python train.py --arch="transformer" --model="audio embedding model" --dataset="short pieces for a synthesised band: melody, chords, bass and drums" --train_examples=26041 --n_mels=40 --hop_length=160 --input="log_mel" --spec_augment=true --win_length=512 --targets=["key"] --num_classes=24 --embedding_dim=64 --norm="layernorm" --norm_position="pre" --hidden_act="relu" --head_dim=32 --fused_qkv=true --bias="all" --qk_norm=false --layer_scale_init=0.01 --parallel_block=false --moe="top_k" --num_experts=32 --moe_every=1 --expert_mlp_ratio=1 --experts_per_token=2 --shared_expert=false --subsampling=4 --layers=14 --width=128 --positions="learned" --pooling="class_token" --am_softmax_margin=0.2 --am_softmax_scale=30 --residual_init="none" --optimizer="soap" --beta2=0.99 --learning_rate=0.0018 --beta1=0.95 --shampoo_beta=0.99 --eps=1e-08 --precondition_frequency=10 --max_precond_dim=512 --one_sided=false --adamw_lr_other_params=0.0019 --max_grad_norm=1.0 --ema_decay=0.99 --max_steps=8100 --batch_size=128 --epochs=39.8 --lr_schedule="cosine" --final_lr_fraction=0 --warmup_steps=240 --weight_decay=0.2 --adamw_weight_decay_other_params=0.01
Rows from block 3 of a small audio embedding model, named by matrix and row number. Rows with one number within an expert belong to one neuron, the router's apart. Each number is 500 + 25 x the weight over its row's rms, rounded and kept within 0 to 999. All counts start at 0. Numbers have three digits each.
Before each expert's rows are labels from the 100 clips, of 14976, where the router gives the expert most weight on average: "strongest on" is what is common among them; "lies over" is the class under the peak. Only what is clearly more common there than usual is listed. The data: short pieces for a synthesised band: melody, chords, bass and drums. In brackets: how many of the 100.
# router: router (model.blocks.3.mlp.router.weight, 32x128, trained with AdamW), inputs 0-127
# up: expert up (model.blocks.3.mlp.up, 32x128x128), inputs 0-127
# down: expert down (model.blocks.3.mlp.down, 32x128x128, transposed), outputs 0-127

# expert 28
strongest on: bass line (97); bowed string-like (74)
lies over: G# minor chord (25)
router.28:501481494503481471513497484520486479535470514531477456489468461496480529497466504496539492470520482491512473518499454514488487481526518437520528491480480481509542514516494469504480482484444513482497524481539543463491566505501515538509530501480529487450506481501495502472492467505497491489507484488537509503521488513499500472521535561500450553472493498480535490526501511450545499479538
up.0:447480534512496505514504554488483486506491519468452498530472544481530506489493494510500533455506490478517497496470482507499506513523494510476516537530535501513542478475525524485454486516489531464514532499518494532495474575528444527462504536498485544547494485488492488489505517472453482483515481505513521518496483494523474507516506453472492467512478534501483498490488496500525434510548
down.0:466504522498507519504488481505518533514505496460480464533512488510543502515473483408520502502479490455508506479559535496477510540502447480483511473517468493511514476475496491492490508480454464472505503472499482530494499486505526436453490514511483513486513503534488506507519486518486498508491506468539542498478499493504518505487468491435503503470502529512495458525490515521424456499489
up.1:507515477538524521496480509526552496500507505523492492504456531508510492520480488498536498483538530538502555489495501488482537497498544487488491494501481446520502460472511518467517489460491554487492540522527487553487521518469488455485484490498519492523490514498507516520545531523542490535483484471479546507490484497497487501515548506506569531538506530534508538512539487488474452481519
down.1:535486498502488496496505485502487484495506539497545508467515519520513518535481485469455496472494564543512521526505481486484511519530489470486484519462484477511515556443498462500484507544502453500545509505518539522507458504515477536527520540507490554475477482456502528453472526501496465518493477461506469485494503465521502530496512506499535456454507468492481526489524507499511517535507
up.2:516515556488469500507510499515506527500516509474521515507528476503537526537501540466514508451518475490470461534510519529526511487483490498470482502503480549518552516526538511497495529544486518534474477462536475476529499497486467479516487494529498467495536515480529472511520525493541539474495492465488466461525498511521496457541544549475499487507498467464492491513451475513469508472514
down.2:515471473512467496521468494515446517532505464490466492481510496525497462478502516532474513507515429537457495497482473456473504479507494492473519497506508495505558565529536495498506497502490527538481501477512453517530526519477485490509499470444470510511501464475528522500538497519507527515557485502525496492533478462478512499460499489496547491514481450481545507500503479507512498487535
up.3:536496521565523485486514480482527452503470485516514535486488500483446467458493529479520481512490489523493529525486469467488478523472515464524487503554514490533495528500489508503548519526477499487514464489495487514490483516494499532540484531526495462500467502533493513515511475491464480513531505460511538512487490482480551494489476541480490523497507503447567553478498521506510463479467
down.3:522481523526549547456513497505501496516498524478571532492526533449527490509478472516497483491506526494466509497494513506491468507448504511496504467485528499473523500564524521511498537480504458518493504496478498490463496539540540487468501484542509511451512533474490477503511490507511473523515520466497504463534505523509516506516504505553484500541510465508414478506482497526486514504498
up.4:503477520496504500539488516460479513467533511484512478501527486484559556493521473505488468516529484537503463447510486481527500485529450501494467484529514452475466466525538536482491548499484501480525484454501535505458499485495493501491503510455464490489480540488547529512475471507456494504468507488481528484511502506498532475478517460509499542496525524515510487506484481464526546484472
down.4:506479504500479460529514480452515499499537545509482526522479516451422497477504527505495495483484556485495501511491504480500514470537471481516513510479500502454469482471509507541490495514478509492522483526510526523489484518480522526476452465524506485492475507527559513491502520510532516495502476499487492473504517457521475478453462487521476509551481529500509491465477519498446523453446

# expert 14
strongest on: key: E major (40); key: E minor (36)
lies over: E major chord (32); E minor chord (27)
router.14:463478536475443454465515463496506460519506506502500460468500518530463498496522483521472501468468525478545517471472527507474480495501516495502481499487517493541470500528524473514502557464471501553488474474499509459476515496550531510499528462487513509494516499476518466467505526505457497481488512505531486511484538498482497452536518558495474543506485521457489475504518506472523511494491
up.0:465454512507483513476519463532477504566523538495537496484486499462481476517493495520486492510510465513466557504511521488487465493516496500526511475500548535516480538490479515449448471494459497548486503474504537525479486505508529478517520492511509536516503505497526527528451484524417537503460495502468508512533466500498484500531498478481507502485509519504494513514512535504479506471460
down.0:471515515519515545530517498532457521510520509548517495464506507475503514472526537495510510513491520495478498509492522527496522496524471500499511524478490497500493493470522474491504502468471489507526465461478499482519525481482519552479507456513504499505539480474560500530512472480516542478443501485517493450490508512515512498461519497526435467485460444440481554511501471500508461508462
up.1:487544513451469483494554469524464526512484481495530480504487485480482517470514506499480491501521482495472528464478519516526516447516470515528479507471500529485518458525452523513462489501534489518468470484535535536485491502537509520524463493517466497490495482458489524484482498474458505509483442499512520467491518483505491494535482501495482476513482435503533554535505554529506478491495
down.1:521480523462516458523466507489516494538482495528493536521479477486505481512495493453485496507501513548490476512518493554459514501485490496468536518508498500512491493463474516513457512466481493531472512479478500536507499501534526516474531515488457466505543476505484506468500492484533533520472483502487513519506548483465508541457533518540453521501492549524481463499538462496521525566525
up.2:523521475483480527490529542526483488511502542486540467550531518478472532488507478507493518479487470583480513499500517492535513504544490477517496509462472514506498504545523520537505495493492506508493478509488521466513501517498531531501463533528528500470499493484528533494521517525448484516476503503527506493485456532533469516504463485508507533524550536469470472461509545510521486540459
down.2:475458505491548521507476523500496473530488513507507485484518513459499516490503492478489503530500474534447473516499446442495483546487482493492483553441507512532496510509562506499506502512516458502515485483508506504481505463561555516531527501471514463473486501512457546496534520519516461514462491524508500471475509527470519512493492471538512458472470504526517501486513502453501488494492
up.3:461495507519474481471490468487551492569466496498473563526491471524504485531472503538464501490476508491451459499494512515488544515484528501482514508528518533524466493482480480499470469470500520465521500478480532497495507542506519494520531477516529505481518518470467488536517486475537500470500519497496526490527461493455534505486483470525451465494525540528503511510491473537505485483453
down.3:503501512485504477542495494457533490473493482533527507545485512506495507509495502526444514499519455461515522460518522515471474565472458479508537534452480447543504500497484475499506551482478489497501485510516485447535474523468474476508528503522480507464479474469471451469485523515455515500489506491490528503507508495541481517505502529543522507519498470500490471503497542506475523464490
up.4:543541473509492496524506519538478542531466532494495490465482507470478524476462534453507495506520536507508587516454495478501515475511504488455485496507487553517451465488470485498481493535471501468485492483499527482496454512457476510509497549494503496472512515526513507532479502499531505479499496514476466556443484477518516524503497485514497473483497473494514520518509481476543481483486
down.4:505497512525523515449484508479503510493512482500487543512519489466561503520493540549486514450557469503477516510492477462509481493540522506552508473495474495507496505511502510493442498519512473456494487527503502530508506497526509554489529480582522460521503517492475473524445477492493528490471479540489485499517494472526495479515475503526502525514481469462490471524527517466507494532490

# expert 7
strongest on: vibraphone-like (35); key: C# major (30)
lies over: F# major chord (35)
router.7:513496482485474501533504473517508481529484506499450516457468550513545545482486491544510512455494507515489498480475478476488497507486542502505532466485494483471488480470467533501523474518490453501505465519483497481506519468498497454457553528499526509457497504512504462468522481483482518556501484510549455451539455502474528481481506538511525521478514499517497530505504466465521509516493
up.1:518467526489501466510521551452501497498453490551534499476521480476513501485489482539523453474520535487477495490488530565526466499522466502511519488512511507501499477504509479483459499487534513512497501476501478490471523468515504542514509463517490492506541527524518517486462497470524493531495532443477486471479503544483507493513430525506503470468532471485533490514499510494475456546477
down.1:473509483487470540505505519459505495513494532495517459479503482491517473526472513444511516474510466476552497513466497469493532510484470527489505485486466477472508449491540481522547516518476471516477468487475541494484467532536509477501544483494537514465515504532494496514529482472470554507458471496490548456452496513504492493497519535519505489523527467514532508466458475501500512508474
up.2:499459496515509530541513519475471536512529512507488517493504497452504523468482496475492490543506482455489541533493461453482495500438466486503515511537525487484492512498498467538495515460524524529484517536500497495455424509490494531543495533520486557469509459516520516463504512467507479530511505499520490500509535494493526526492515501488502485462470528507515482465507522451511503475540
down.2:494499512510513507508474498522498479508471506522492491483533518498520453502457534499527510544485504505506505516491524513523520522500482469506460521491521505521534525487444501471449495531508515530541481489534497482522486497484526453485497503485527476498487488465442532499462533464513478512482516450461523482509459511460478504484517562461437496461537511508489525542486478475504513505456
up.3:499496513515497464504536501512523478525510554485474475529512524505530496504512500488487494506470462548492487501484548533496498550477505472494471498490542482492456539463470490502434498517518497515504444528481505524499510508485523518502533497476525549489491470571494499496466521495531497528470458511494496467488513452484471543479518505469529460507484521532475532507504514554505509494513
down.3:514468532531487461515504508480514491534525529513463516495477492478492502483519519543518531480467505507492473479521520496491500491448497515505459496508547540496445468567500501486483488515460449523489494468515484524531474520511506509493525491490492548494459512505548520478491527550519539493460509492471447526458476520527513526500479463507448502514524470507502472502521503496526467498490
up.4:494534541529470512485517478512494462501495523498503521526531504535521516491542512497482499515455477523487528498475513482489478524483538489474512492552532526520495481536518496525501504511554475497478453498515498477519492518529479517542488518511504492485464504459510504542509510449497454463492479440492462492528479547505523476474493460501565472501466544515534480480506523475511489537514
down.4:488503475503474468484508493461500465511519468476502505526499493531573495484506452444511484529464494511502480487501518515512546486473505512457518503511451476464524473472470481525504482485515512534515520480522493531513517490476473498504459494445476550496521500489451524471453486484492537494476506484477473486487486488497470531496503516470493542447456483480491469505493475530516511486553
up.5:528536500492478485520516496448479485468482528601489480533465469501501505480495541498507493540497525490507451467515463525468508476526469490503458485469522510516468515466510512458503499503521508510490490493493498513511499492482497503518497495455542537492441480516497500467489494496521507466510502508433492471507493497513467509498475483511511500510475535480550518514573507498521471496521
down.5:501525497507478427522515528479501503463461497477493460544507502509520497456501487482485524487490475473483488513549519566497490529495520513478529510526508545520513476464557494485511504533502497476524469478483540492541493466489555492522524501518473476483537518511515514462519486505483511491450516539498496456521464536516512503449528538487494508476517493471491516468487527500524516488505

# expert 21
strongest on: quiet level (75)
lies over: G# minor chord (25)
router.21:505492468523465491470525521538494502470457512506479458499501529451446493539492502520480499466491489478503482531484442501478496530493511466527510523497492449512532509532506484526498467497493463500482470493538524462526490537505516480519537511493531494455525476472481517505494502523497477524518512500532450465533494511495527478507535537485492501519457492461481524538493529489554456522526
up.0:484523527494495516501505543484475491536516487521492524469481538545529518494497503513477545460533495501506508500434510518519500508475517486504494533484520532498522489453562478497515533495501496530511519508504499500527477543516467497490484533534494507500474508565531475490564489505506473556478531481462499502495504510449472541495506500549498512520516545471455493510473488529523478512516
down.0:533487460534536474478498523510474507524467512450528484463506481544547474468506488486483476465498516526491488564461459518507519513499501499456477447480461491529490495479473510481514503544476469512507507506509517491462505547478543487494488510483485512471544499513525463496525477517487501505475499529531474480497512503545487510491495527437524475489539525501488536516490472523491539512513
up.1:475488512469471501500501518516492507449506533440538491474537485531486487495496509489512469502494508502479520484519481525483529484456533544505453493476499551467489526512559516458510479474506550506473519534524506520486495503511545534497497483479499499483511445491553512514478469515545503468475504508514502498490511478503479499560501506484479557473514515475506478488549551497517500472502
down.1:508484489484487487528524487560524515497490496529474486504500479489472528526488477535541526481508476509478489434502517487544486479513496500499489527518498491492553513528505483493475462533477468503467488470471525495523470507570489480494540511539542483477509477487494508507522483556474519499515510505501484512565517504486496484483483483510511481545478489513485480475483548513587524484494
up.2:535488492546488527486472504508496503457506482487520497510497498470505487504502518481544482477484538517473473544504486477472524520539485495498491472515498498523495475503514515500566514555492472500489493440479519465461482519518548456455483517523505508499545476450481508510469517506496536486536494492494553476487501498517499515486507568473520435516466524524506482499497484463516484468509
down.2:521501480492513556500512460494483460523533505463521495516515502491478530535532522508507505518504451456494497461469454480513438497520479477483532502500488514499516463480509491537465504455513528503497485467484476471485511466538439544492513454510502523503427514497476461476490491533492483503494498506502536472497494499506516506504496468494532506487506480467478510469470489499502527540442
up.3:550514501468495500519466497539455495462535531505534461535545485522514514498484490505500474512506530489493488463496498517480474473471561491553457522539500484497496492522495515557452530444514468511514503477476496528506468481490487539490532477523464491493484513498504512468480525484513487508464520488511462492500439477502488498524521533504476475513519549502497470471524529487460516507495
down.3:485485517489488506506516494485473499500479521490534481470548462515495542472545511489500525500496524546541472474496516523496490525536522484478491470420488522502467487499500493478489494548476527535493475519481486510487523447470495508482507459491505479513450464488524451534522489507503561478480462482509481492470520510475491509500460494515478438500502465467504485509522524511557484499502
up.4:520478516445483521472510487462512438486492470461505507485525474482488540502481480481441520518519489542462430509481524500502528508430490511513515478513477504506485498533513514510505524534520497512494481513444508472530502501488514516465518500529498505493487515533491506518480506460482549486492540535463522472484510543515513464490494476499495500470469535510472477488559507471509477503481
down.4:529497517496466518515452484543487535516520514537496529492495544543501526452519539496498512452504531480479504513479509472498494530483534516487510477493523512478474515503531478513492479541532473497500479468501497506535501463473500519483490457491510537522485494494433482539531537471500521497465462509461511491494513516480475523469495523512487509466507534507458495509471465514451558473464